Weights of a small image classifier: width 160.
Rows from block 4 of a small image classifier, named by matrix and row number. Rows with one number within an expert belong to one neuron, the router's apart. Each number is 200 + 30 x the weight over its row's rms, rounded and kept within 0 to 999. All counts start at 0. After the name is the row's rms in percent of the matrix's.
After each expert's rows are labels from the 100 images, of 14848, where the router gives the expert most weight on average: "strongest on" is what is common among them; "place" is the part of the image that holds the peak. Only what is clearly more common there than usual is listed. The data: drawn human figures in many poses.
# router: slot weights (model.blocks.4.mlp.router.weight, 16x160, trained with AdamW), inputs 0-79
# up: expert up (model.blocks.4.mlp.up, 16x32x160), inputs 0-79
# down: expert down (model.blocks.4.mlp.down, 16x160x32, transposed), outputs 0-79

# expert 7
router.7,113,195,171,201,194,202,191,197,212,196,225,169,240,194,231,204,200,242,168,211,231,239,182,271,152,248,180,121,165,240,236,196,196,151,212,189,226,185,208,150,197,184,218,179,177,195,200,205,223,191,230,254,222,145,223,206,208,215,219,214,208,217,214,228,229,230,222,267,174,233,192,227,151,145,196,173,217,193,188,208,165
up.0,070,191,212,150,117,166,213,190,185,178,207,248,199,223,211,182,197,199,192,203,200,190,199,141,156,161,198,263,188,242,170,203,208,200,212,314,142,214,199,225,195,200,195,382,144,177,200,197,122,249,186,186,202,200,218,205,199,196,272,200,185,200,184,253,198,190,206,182,200,197,250,200,160,211,200,220,185,181,172,210,251
down.0,077,201,213,222,216,200,171,182,193,238,199,170,192,190,187,200,194,214,198,220,200,201,205,206,201,228,196,179,234,156,205,160,201,177,196,192,197,210,166,210,169,203,195,208,226,204,162,203,201,197,257,203,258,166,203,257,196,156,161,213,212,195,213,112,199,237,197,234,174,216,155,267,200,194,200,193,242,205,213,190,128
strongest on: green trousers; lying
place: centre

# expert 13
router.13,109,227,222,224,200,228,227,179,146,181,152,209,167,243,156,198,167,223,189,198,179,169,180,201,186,170,250,190,211,238,199,218,197,194,141,195,176,148,263,159,198,206,192,193,239,268,249,237,199,244,193,210,190,182,236,171,158,196,223,185,226,217,229,174,215,193,189,186,189,218,235,124,202,201,209,202,215,172,219,248,207
up.0,050,194,240,187,210,201,193,198,195,175,212,185,222,139,203,236,228,201,194,245,200,195,197,146,187,196,209,186,206,190,189,202,200,197,199,199,159,168,219,219,245,196,200,182,240,199,238,202,210,201,205,232,253,228,164,192,195,199,213,204,205,201,214,242,196,202,203,222,200,136,204,233,207,199,183,263,192,159,194,189,191
down.0,072,168,121,148,199,203,209,190,203,207,201,219,195,174,204,202,194,217,197,221,206,208,202,196,192,200,236,250,145,179,159,184,225,226,216,206,218,206,177,200,198,181,234,205,123,195,227,189,167,223,201,189,216,195,190,288,171,176,225,247,189,153,223,153,180,175,167,203,204,237,257,182,232,198,210,224,223,204,202,219,199
strongest on: lying
place: middle right; top centre

# expert 8
router.8,079,151,152,183,221,199,181,266,220,237,223,170,191,196,162,199,207,316,248,175,215,225,232,198,196,211,212,212,160,200,206,179,226,240,204,278,214,192,196,212,240,200,227,239,200,164,177,133,158,168,187,182,209,199,208,198,152,160,162,170,215,178,177,173,183,201,191,221,188,199,203,246,168,213,141,226,203,195,185,219,220
up.0,090,201,216,199,129,205,203,236,205,200,249,197,201,197,211,215,196,170,148,203,240,221,199,199,91,198,256,209,141,215,197,194,185,201,219,171,207,258,200,285,199,200,191,179,254,204,207,179,192,194,196,170,206,186,220,183,216,173,201,212,195,174,193,218,211,224,210,205,162,215,194,205,190,169,209,218,202,218,286,216,207
down.0,096,199,184,202,208,215,223,198,204,195,164,200,218,222,191,221,193,187,189,134,236,237,278,202,188,203,203,183,270,188,149,176,195,209,197,172,208,231,209,167,145,202,196,203,200,199,157,197,220,249,223,197,196,172,169,151,193,187,238,203,236,204,200,182,193,197,181,224,198,187,203,199,197,184,172,139,165,199,188,210,190
strongest on: splits; blue trousers
place: middle left; middle right

# expert 9
router.9,089,207,177,168,208,227,196,210,213,211,210,219,189,217,236,216,213,231,203,229,190,226,221,217,152,227,184,174,178,193,205,192,216,200,224,203,180,189,225,233,189,153,186,168,161,201,198,196,191,220,202,164,273,196,196,229,160,200,240,229,228,162,213,226,228,234,216,250,173,167,193,184,205,239,163,183,176,234,173,179,140
up.0,114,201,198,199,176,197,228,150,173,263,215,237,197,205,195,119,217,186,148,194,199,201,208,253,126,195,268,184,175,221,146,190,209,202,199,183,213,197,198,211,227,213,199,181,215,188,145,191,198,183,223,134,180,200,200,202,225,233,183,223,192,198,210,175,253,117,236,209,174,219,229,172,199,165,201,217,163,172,206,201,212
down.0,100,218,194,186,248,254,193,222,239,201,186,161,196,189,147,197,201,207,195,174,210,216,206,161,185,199,142,251,243,190,193,190,171,199,229,181,188,208,204,225,217,181,202,205,167,164,181,195,223,217,192,207,189,193,200,203,138,201,189,223,239,218,242,203,187,227,203,191,221,189,196,262,198,222,127,166,277,198,221,240,195
strongest on: black top; lying; black trousers
place: centre

# expert 15
router.15,098,208,190,183,230,209,248,227,186,273,190,227,188,199,174,193,165,217,193,229,132,218,234,174,237,202,193,180,171,137,147,164,265,253,142,203,216,192,178,184,178,194,191,197,187,200,199,170,186,216,193,183,142,175,195,178,213,189,254,206,213,195,224,172,217,225,215,137,246,249,195,203,226,240,187,234,153,195,229,253,179
up.0,156,202,200,186,194,209,193,192,189,213,204,188,202,206,196,223,205,210,210,201,230,227,203,242,143,186,178,199,210,272,254,199,144,178,242,157,185,178,201,199,209,199,164,200,217,201,273,200,186,171,190,196,238,262,200,207,183,236,216,222,205,199,179,199,233,279,205,306,197,195,198,209,159,234,249,198,198,222,160,145,204
down.0,173,202,221,209,199,204,211,193,180,159,188,223,199,175,176,201,220,202,201,198,218,196,200,173,213,197,202,201,168,205,211,195,116,190,244,209,215,211,197,208,204,181,173,130,212,201,162,199,185,166,203,216,239,213,204,246,149,195,221,226,182,221,198,150,240,234,252,286,199,197,293,180,210,205,204,204,200,201,194,71,199
strongest on: lying; pink trousers
place: centre

# expert 10
router.10,097,145,163,181,169,192,198,228,202,224,190,201,223,215,180,157,203,263,264,218,172,197,197,214,199,238,216,235,201,211,168,219,221,223,198,229,182,205,218,256,179,195,160,248,202,167,194,181,181,189,196,174,184,203,189,171,211,116,214,100,204,176,174,232,206,245,218,240,165,207,219,217,191,192,205,216,196,196,207,198,226
up.0,066,196,205,202,219,177,145,139,204,201,191,274,199,194,194,200,200,163,198,199,155,139,199,192,223,207,195,191,179,206,225,200,169,201,182,229,205,192,199,185,146,152,161,203,69,193,202,170,204,193,247,202,189,183,193,244,253,213,232,261,248,201,216,199,170,177,184,220,188,169,190,193,275,196,203,178,205,200,200,177,126
down.0,059,133,193,205,228,203,161,206,281,161,200,199,195,206,195,197,211,148,145,255,201,193,199,222,146,206,111,218,196,196,277,200,168,205,203,235,107,204,200,197,174,203,194,269,195,204,200,202,124,206,191,195,212,192,202,197,193,197,187,182,252,192,196,168,197,167,218,223,186,223,231,242,184,254,191,210,198,227,195,228,218
strongest on: lying
place: middle left; middle right

# expert 11
router.11,099,147,151,195,178,167,242,197,120,211,159,173,230,202,161,228,202,229,164,162,225,220,228,214,224,188,144,168,206,253,228,189,248,172,167,235,217,216,268,200,170,230,233,201,181,194,223,187,198,190,201,196,133,196,210,181,229,197,201,192,196,199,173,216,222,216,171,245,205,210,193,147,254,210,161,219,170,154,224,183,193
up.0,173,202,183,205,209,206,212,205,194,229,193,210,199,197,250,181,197,222,188,206,203,218,186,184,175,202,199,168,206,233,188,196,207,204,117,217,186,191,201,167,165,209,176,219,184,197,182,185,168,210,199,233,199,268,198,166,196,228,216,322,159,198,197,227,270,231,217,239,213,198,224,173,214,193,225,183,228,199,263,240,216
down.0,180,178,234,228,185,180,196,231,202,171,199,195,192,240,185,180,196,205,249,210,255,192,196,198,260,177,209,201,150,227,176,211,220,196,231,220,200,218,173,207,228,196,208,196,191,198,213,217,207,195,207,183,235,221,190,213,146,194,177,209,230,210,200,207,246,244,256,151,199,173,202,182,160,265,299,246,183,196,194,136,210
strongest on: lying
place: middle right; centre

# expert 6
router.6,094,206,198,182,212,242,194,206,155,238,253,239,196,204,190,203,128,227,214,230,187,219,119,149,158,227,188,225,133,197,164,171,153,233,150,193,200,161,205,198,155,194,200,185,177,199,193,188,199,198,203,228,160,230,221,174,202,211,216,230,220,208,226,236,226,164,215,232,270,245,213,257,209,245,195,182,225,245,222,152,197
up.0,101,206,189,233,196,197,204,194,154,197,194,221,201,177,227,140,179,203,192,292,171,193,201,196,250,185,202,201,149,263,228,185,220,185,215,202,222,189,198,194,241,201,205,120,195,214,146,201,136,164,210,179,222,191,194,197,193,224,201,236,172,218,203,193,261,286,231,157,195,229,212,204,196,193,202,200,188,176,203,180,143
down.0,096,176,202,165,199,199,206,167,232,202,196,190,251,200,200,246,201,201,207,141,198,194,206,201,150,180,154,181,206,208,145,237,176,190,116,172,218,178,228,227,207,161,204,202,162,195,289,284,240,176,245,202,159,129,220,196,159,181,201,183,210,185,246,225,188,154,198,288,216,212,202,206,215,283,199,230,192,196,182,225,213
strongest on: lying; white top
place: centre; bottom centre